A small class-conditioned image flow-matching model, trained from scratch.
Training: muon at rate 0.035, 5700 steps.
Data: trained on rosettes with rotational symmetry, 195000 training examples.
Rows from block 7 of a small class-conditioned image flow-matching model, named by matrix and row number. Rows with one number belong to one channel. Each number is 50 + 15 x the weight over its row's rms, rounded and kept within 0 to 99. All counts start at 0.
After each channel's rows are labels from the 100 images, of 14976 (inputs lightly noised), where the channel reaches its highest value: "strongest on" is what is common among them; "patch colour" is the nearest of a few named colours to the mean colour under the peak. Only what is clearly more common there than usual is listed. The data: rosettes with rotational symmetry. In brackets: how many of the 100, against the usual share in percent.
# convs0: first 3x3 conv (model.mid.1.convs.0.weight, 128x128x3x3, standardized in use, each kernel summed), inputs 64-127
# convs1: second 3x3 conv (model.mid.1.convs.1.weight, 128x128x3x3, standardized in use, transposed, each kernel summed), outputs 64-127

convs0.36:31 27 58 60 36 23 69 61 62 70 55 41 40 47 50 61 39 21 27 42 62 40 48 68 46 45 52 55 67 51 42 31 35 58 43 29 47 72 51 63 32 51 48 39 71 32 67 59 47 55 65 39 46 60 39 79 22 29 78 40 49 36 76 62
convs1.36:70 48 55 28 56 46 43 51 52 30 46 58 48 50 48 51 65 54 40 61 44 34 19 45 87 66 35 41 46 31 52 49 35 75 47 57 44 32 52 21 08 39 36 51 36 66 39 54 29 48 53 47 45 46 41 45 49 51 32 42 25 58 24 47
strongest on: grey (39 vs 14.3)
patch colour: grey (62 vs 30.6)

convs0.15:60 41 54 37 33 39 42 49 18 51 49 73 54 44 46 32 54 62 19 70 48 65 56 21 52 69 36 35 32 58 44 49 22 45 61 42 56 59 31 41 22 19 53 42 90 55 47 13 30 64 39 53 48 62 59 60 33 91 58 38 37 57 71 64
convs1.15:77 75 52 50 18 35 48 60 47 25 74 35 40 34 71 62 45 46 47 53 43 79 72 56 74 64 52 51 41 77 30 29 61 25 41 36 48 54 71 79 75 65 34 45 34 55 57 59 65 28 40 24 75 56 55 53 64 56 67 59 53 64 47 57
strongest on: pastel (52 vs 14.2); ten-fold (33 vs 12.2); nine-fold (31 vs 12.7)
patch colour: grey (68 vs 30.6)

convs0.30:48 61 54 81 72 61 62 62 66 79 35 30 40 40 61 25 34 37 31 54 64 65 49 49 66 37 47 55 58 21 26 44 53 65 47 62 27 41 41 31 20 59 66 38 55 48 60 60 49 43 52 61 47 74 50 59 61 43 57 45 61 65 29 29
convs1.30:44 45 45 53 34 60 27 84 43 25 42 58 54 68 41 35 76 52 60 65 61 38 41 47 27 47 58 48 40 62 64 51 67 72 45 32 75 42 44 53 55 65 77 71 60 61 61 65 52 09 28 59 63 49 38 25 38 22 58 43 45 65 48 54
strongest on: dark (52 vs 14.3)
patch colour: black (36 vs 13.9)

convs0.61:55 37 33 52 30 63 57 53 45 68 44 53 25 57 52 40 62 23 52 76 64 39 37 45 78 45 52 42 52 36 58 63 46 31 46 34 61 54 42 38 14 43 53 48 52 63 70 38 55 64 43 47 51 82 80 61 12 48 71 40 66 71 68 51
convs1.61:57 58 45 52 66 61 43 64 55 32 41 47 41 37 52 42 72 37 70 36 46 57 51 81 53 46 67 38 47 40 43 32 60 46 54 57 56 07 86 61 12 50 43 28 43 39 50 88 47 39 50 48 65 46 42 14 34 50 43 42 72 55 35 32
strongest on: pastel (44 vs 14.2); ten-fold (29 vs 12.2)
patch colour: grey (63 vs 30.6)

convs0.21:52 59 59 32 62 56 29 53 71 37 42 37 48 29 49 44 55 36 66 53 45 45 29 61 31 48 51 34 58 33 54 67 43 23 70 51 39 35 37 23 40 54 39 41 49 53 65 39 43 53 62 66 83 61 78 20 48 50 53 61 47 62 43 34
convs1.21:55 60 20 37 73 38 63 16 47 60 56 39 46 34 10 52 44 34 60 32 59 61 48 49 35 25 46 55 40 78 38 54 78 23 51 72 21 65 47 55 44 65 36 36 41 50 64 32 30 45 66 84 76 59 49 28 26 50 38 67 47 31 69 36
strongest on: earthy (32 vs 14.1); nine-fold (30 vs 12.7)
patch colour: brown (77 vs 44.8)

convs0.25:54 56 46 49 58 18 29 38 48 35 52 66 56 70 43 43 53 48 50 69 74 68 33 43 69 59 31 76 37 58 18 16 21 38 23 70 40 60 54 55 49 39 36 40 38 57 59 58 61 45 51 24 57 47 66 71 77 34 54 35 63 44 41 68
convs1.25:81 16 50 43 33 40 34 37 41 48 34 51 13 26 43 40 77 59 68 52 31 42 78 35 52 60 53 47 43 45 73 80 67 64 50 29 58 35 47 66 62 32 43 36 45 46 44 54 40 51 47 80 24 49 41 71 41 49 60 52 20 66 34 39
strongest on: dark (48 vs 14.3)
patch colour: black (39 vs 13.9)

convs0.81:33 61 34 68 36 53 36 77 45 36 42 39 68 32 49 61 49 53 48 44 54 75 67 77 44 61 78 29 54 63 62 27 69 62 47 49 43 37 14 38 64 62 40 19 50 54 69 59 51 45 33 50 64 53 57 40 61 47 70 50 42 25 37 29
convs1.81:43 41 46 49 43 37 48 58 47 35 84 51 55 62 60 26 61 31 53 36 46 38 41 66 98 52 35 40 36 39 46 43 63 50 54 25 16 60 67 36 37 55 45 43 69 39 43 53 61 61 50 23 32 48 35 27 39 70 64 46 38 63 61 65
strongest on: pastel (75 vs 14.2)
patch colour: grey (83 vs 30.6)

convs0.120:86 74 34 22 25 83 41 64 68 46 46 60 50 39 58 67 61 35 60 66 76 50 26 91 54 43 43 62 41 34 40 30 37 80 49 36 51 60 50 63 68 42 75 75 51 45 32 69 38 66 29 32 69 35 76 57 40 45 64 54 61 36 43 35
convs1.120:31 78 49 30 91 66 73 45 33 50 78 44 39 33 38 46 32 49 60 43 42 61 55 33 55 43 68 46 54 47 71 52 56 52 68 71 52 43 49 57 46 51 49 54 63 59 48 52 65 49 68 23 35 51 47 25 51 60 38 47 53 50 84 50
strongest on: mirrored (79 vs 50.2); pastel (74 vs 14.2); ten-fold (29 vs 12.2)
patch colour: pink (27 vs 1.9)

convs0.76:33 47 53 39 39 51 29 37 57 32 44 43 53 51 47 65 51 48 51 56 46 23 77 34 40 26 42 40 51 37 79 52 42 23 38 42 59 65 56 36 44 47 55 61 23 48 40 36 53 83 70 31 65 52 92 59 54 43 61 56 44 66 52 56
convs1.76:73 50 59 52 46 48 61 76 67 48 46 35 52 71 76 56 33 52 68 64 36 59 47 70 60 60 55 52 66 46 50 54 22 70 74 77 44 46 41 74 72 22 52 39 47 40 36 55 76 39 74 61 29 49 39 66 52 36 38 33 48 57 37 71
strongest on: dark (47 vs 14.3)
patch colour: black (40 vs 13.9)

convs0.34:23 33 74 39 24 58 54 74 42 43 63 59 50 40 67 43 58 51 86 61 57 26 56 58 49 47 28 58 58 66 47 50 58 36 50 67 82 28 68 49 20 53 66 64 64 80 43 61 63 33 67 42 66 51 29 55 36 36 55 45 37 58 55 64
convs1.34:67 28 54 51 56 34 32 47 41 73 69 64 48 33 36 50 79 40 28 31 35 38 42 99 45 39 42 47 52 31 55 57 56 21 45 31 41 42 49 29 55 63 48 26 23 47 44 76 43 81 48 68 49 39 64 32 37 71 53 48 59 70 29 34
strongest on: dark (74 vs 14.3)
patch colour: black (65 vs 13.9)

convs0.1:60 51 48 58 38 62 59 59 34 35 38 42 14 71 55 42 58 74 57 61 45 20 52 59 19 54 44 39 66 45 59 43 85 73 30 25 54 68 71 67 54 42 58 70 60 28 85 15 70 30 45 50 44 66 68 10 45 37 42 45 33 36 59 46
convs1.1:55 56 28 38 58 60 60 52 61 72 60 63 76 34 45 66 60 49 56 43 64 33 38 74 55 53 62 59 51 71 56 59 44 28 55 40 38 77 77 40 62 74 50 61 51 35 33 67 47 45 57 46 61 76 54 51 41 72 51 76 43 42 58 38
strongest on: dark (99 vs 14.3)
patch colour: black (92 vs 13.9)

convs0.22:60 45 65 23 44 30 35 31 77 58 33 56 63 44 52 84 64 36 73 50 54 31 59 57 72 33 28 65 67 69 70 55 51 54 86 48 39 37 55 40 59 69 54 49 32 61 40 68 46 46 51 23 33 36 49 26 45 37 62 34 66 48 59 48
convs1.22:44 55 44 58 41 51 35 21 34 50 81 33 29 42 58 31 42 60 34 46 61 53 56 51 27 53 20 41 40 44 14 51 54 57 56 30 63 57 63 75 49 48 45 68 55 69 75 15 37 64 31 49 30 37 49 53 67 57 32 57 45 35 42 44
strongest on: off centre (77 vs 30.3)
patch colour: grey (60 vs 30.6)

convs0.24:39 31 59 43 45 61 46 52 34 34 60 44 62 68 56 70 83 55 53 64 46 28 38 61 34 44 29 39 61 56 49 37 57 37 75 62 53 40 42 53 19 66 73 41 28 63 44 62 58 53 62 53 62 76 59 54 51 51 43 36 46 55 30 62
convs1.24:46 53 62 37 23 75 64 64 66 73 32 55 66 41 58 51 47 63 71 51 60 46 52 40 51 47 69 44 47 57 32 74 35 47 59 70 71 28 41 58 46 72 45 45 51 63 36 78 87 66 35 52 35 49 42 56 28 37 67 86 52 72 38 50
strongest on: pastel (50 vs 14.2)
patch colour: grey (66 vs 30.6)

convs0.38:50 40 61 42 75 57 65 58 38 27 71 73 35 54 55 45 40 33 75 55 68 68 39 29 30 51 47 52 46 45 23 20 36 48 17 17 43 48 55 51 69 59 26 57 52 62 43 40 48 60 39 66 22 47 61 41 37 15 49 76 79 56 36 75
convs1.38:22 19 41 43 51 61 56 46 56 72 25 46 60 41 32 30 57 66 10 50 44 31 52 51 12 54 46 41 46 40 60 58 27 70 58 42 56 41 45 71 29 45 75 44 59 55 46 44 37 20 51 45 51 43 41 64 35 45 70 64 66 71 40 31
strongest on: off centre (80 vs 30.3); earthy (33 vs 14.1)
patch colour: brown (77 vs 44.8)

convs0.117:58 51 38 66 33 64 34 66 17 48 61 47 59 42 44 57 23 55 48 51 68 29 16 54 35 71 37 84 35 66 64 37 54 56 58 51 47 34 66 72 43 58 46 32 53 82 61 38 48 35 45 31 54 26 48 57 47 29 42 58 33 53 43 39
convs1.117:27 23 73 36 42 73 59 28 46 41 18 66 41 45 48 39 56 54 26 62 54 39 52 59 38 47 57 43 59 55 82 64 35 50 47 44 50 52 30 73 74 43 56 48 55 59 38 65 47 74 68 48 72 41 41 70 31 87 34 76 46 74 52 54
strongest on: off centre (76 vs 30.3)
patch colour: grey (83 vs 30.6)

convs0.28:28 47 44 45 52 55 67 76 53 48 60 36 75 38 41 64 55 43 28 78 47 53 38 46 73 52 51 58 46 11 49 70 56 38 16 69 25 44 31 54 34 23 35 54 60 21 37 60 68 54 47 56 86 48 44 87 52 72 22 44 70 59 59 37
convs1.28:54 74 41 28 40 77 41 49 38 33 59 47 45 37 48 43 39 56 56 50 92 78 61 60 44 53 45 60 43 44 45 47 49 45 20 81 49 52 61 81 49 51 29 47 56 32 62 47 45 30 25 13 56 38 74 50 37 50 63 53 41 66 59 77
strongest on: pastel (83 vs 14.2)
patch colour: grey (84 vs 30.6)

convs0.99:27 37 44 64 80 48 27 28 60 55 41 27 32 71 52 28 54 99 42 46 40 53 61 48 64 46 18 39 44 73 68 26 36 66 48 69 52 28 57 62 35 37 47 45 39 60 57 38 54 43 60 38 66 44 47 47 51 59 39 50 35 39 58 70
convs1.99:60 46 45 69 45 51 49 83 50 62 33 56 33 78 68 50 64 55 55 64 43 67 75 30 74 47 64 55 51 55 56 69 68 45 44 31 70 58 54 48 64 55 63 70 37 40 38 83 60 18 66 58 63 62 57 85 81 52 46 54 78 85 49 65
strongest on: off centre (98 vs 30.3); pastel (44 vs 14.2)
patch colour: black (53 vs 13.9)

convs0.16:43 31 58 83 57 20 50 43 25 56 66 74 71 52 64 73 60 44 38 46 79 57 42 32 46 51 36 49 28 54 32 35 37 56 49 21 50 62 47 31 38 43 30 45 49 39 49 42 79 65 27 75 18 74 36 37 63 46 48 57 58 56 37 43
convs1.16:76 56 59 51 46 32 40 75 55 44 33 53 55 30 74 53 71 57 40 60 41 37 45 86 53 66 55 53 45 32 51 72 41 62 53 22 52 39 59 20 47 49 85 63 41 44 33 43 51 37 18 54 58 63 41 46 66 50 44 38 30 60 40 40
strongest on: pastel (79 vs 14.2)
patch colour: grey (65 vs 30.6); pink (27 vs 1.9)

convs0.82:63 44 31 54 26 65 40 57 55 59 57 28 32 45 46 43 40 49 44 60 42 51 74 48 64 45 53 61 51 74 48 67 65 40 68 55 51 32 38 43 63 59 49 45 31 60 50 84 62 56 51 54 66 43 34 74 04 42 53 41 47 63 39 66
convs1.82:43 50 36 54 64 25 31 39 44 42 38 38 31 16 50 30 63 38 63 44 55 38 55 66 39 52 27 25 36 05 49 53 65 40 62 31 51 32 63 28 10 49 45 16 44 67 55 46 32 43 23 46 54 37 49 09 50 36 38 54 41 47 28 33
strongest on: pastel (33 vs 14.2)
patch colour: grey (61 vs 30.6)

convs0.11:90 48 41 38 44 43 40 48 54 41 51 54 83 35 51 32 26 31 75 12 76 48 47 62 54 48 71 60 46 69 40 63 42 42 54 37 44 62 58 75 50 57 64 68 67 48 52 49 30 40 33 72 23 37 34 63 35 37 70 62 72 40 38 43
convs1.11:26 56 66 60 60 42 60 65 47 53 62 39 38 66 56 27 28 13 33 60 61 58 52 13 43 43 63 60 72 48 48 41 75 31 69 31 60 67 34 58 66 46 61 54 70 41 64 44 51 60 56 40 51 49 56 81 55 44 54 53 63 59 63 65
strongest on: off centre (85 vs 30.3)
patch colour: grey (68 vs 30.6)

convs0.20:59 63 36 46 35 38 33 40 55 45 53 71 71 45 73 46 44 68 42 28 20 38 06 64 21 36 31 69 66 91 45 34 50 45 50 47 41 36 48 80 73 45 53 57 54 42 47 36 43 28 49 36 46 44 37 86 67 54 32 71 48 40 66 50
convs1.20:32 52 73 53 65 52 57 63 44 51 89 33 43 33 82 87 28 24 30 50 45 49 60 63 49 27 54 61 45 50 55 41 60 38 41 48 72 69 53 55 95 46 46 61 65 47 41 51 28 66 26 57 48 52 59 52 48 81 32 34 48 61 50 72
strongest on: off centre (98 vs 30.3); vivid (39 vs 14.7)
patch colour: black (40 vs 13.9)

convs0.27:40 51 51 42 28 64 44 55 48 57 29 77 27 61 48 20 37 58 54 66 30 60 93 49 62 70 46 58 73 60 79 55 62 66 44 37 39 44 34 53 63 25 64 42 55 30 48 39 57 46 42 64 55 45 57 09 45 51 50 56 47 52 28 50
convs1.27:84 65 50 81 61 38 42 30 37 41 20 26 25 59 42 25 54 70 74 38 51 49 48 59 63 63 43 39 34 57 25 52 47 60 50 39 50 61 55 41 35 54 49 18 09 55 56 41 47 50 52 51 42 57 25 71 62 40 40 62 38 45 55 34
strongest on: mirrored (83 vs 50.2); earthy (32 vs 14.1)
patch colour: brown (82 vs 44.8)

convs0.112:45 77 50 50 35 45 21 73 46 44 51 60 61 36 71 70 41 56 87 47 61 53 12 32 45 58 73 45 52 55 27 40 54 44 39 43 19 58 50 42 44 78 38 44 30 39 54 47 62 44 60 54 43 57 57 63 60 62 66 72 39 54 69 41
convs1.112:37 37 64 51 56 27 64 37 41 46 58 50 65 73 38 60 26 33 54 48 72 48 45 10 74 50 51 61 61 75 71 24 44 60 46 36 59 67 36 75 74 61 46 56 61 67 77 43 39 80 73 36 41 57 49 64 81 52 70 67 49 41 67 56
strongest on: off centre (89 vs 30.3); vivid (35 vs 14.7)
patch colour: grey (75 vs 30.6)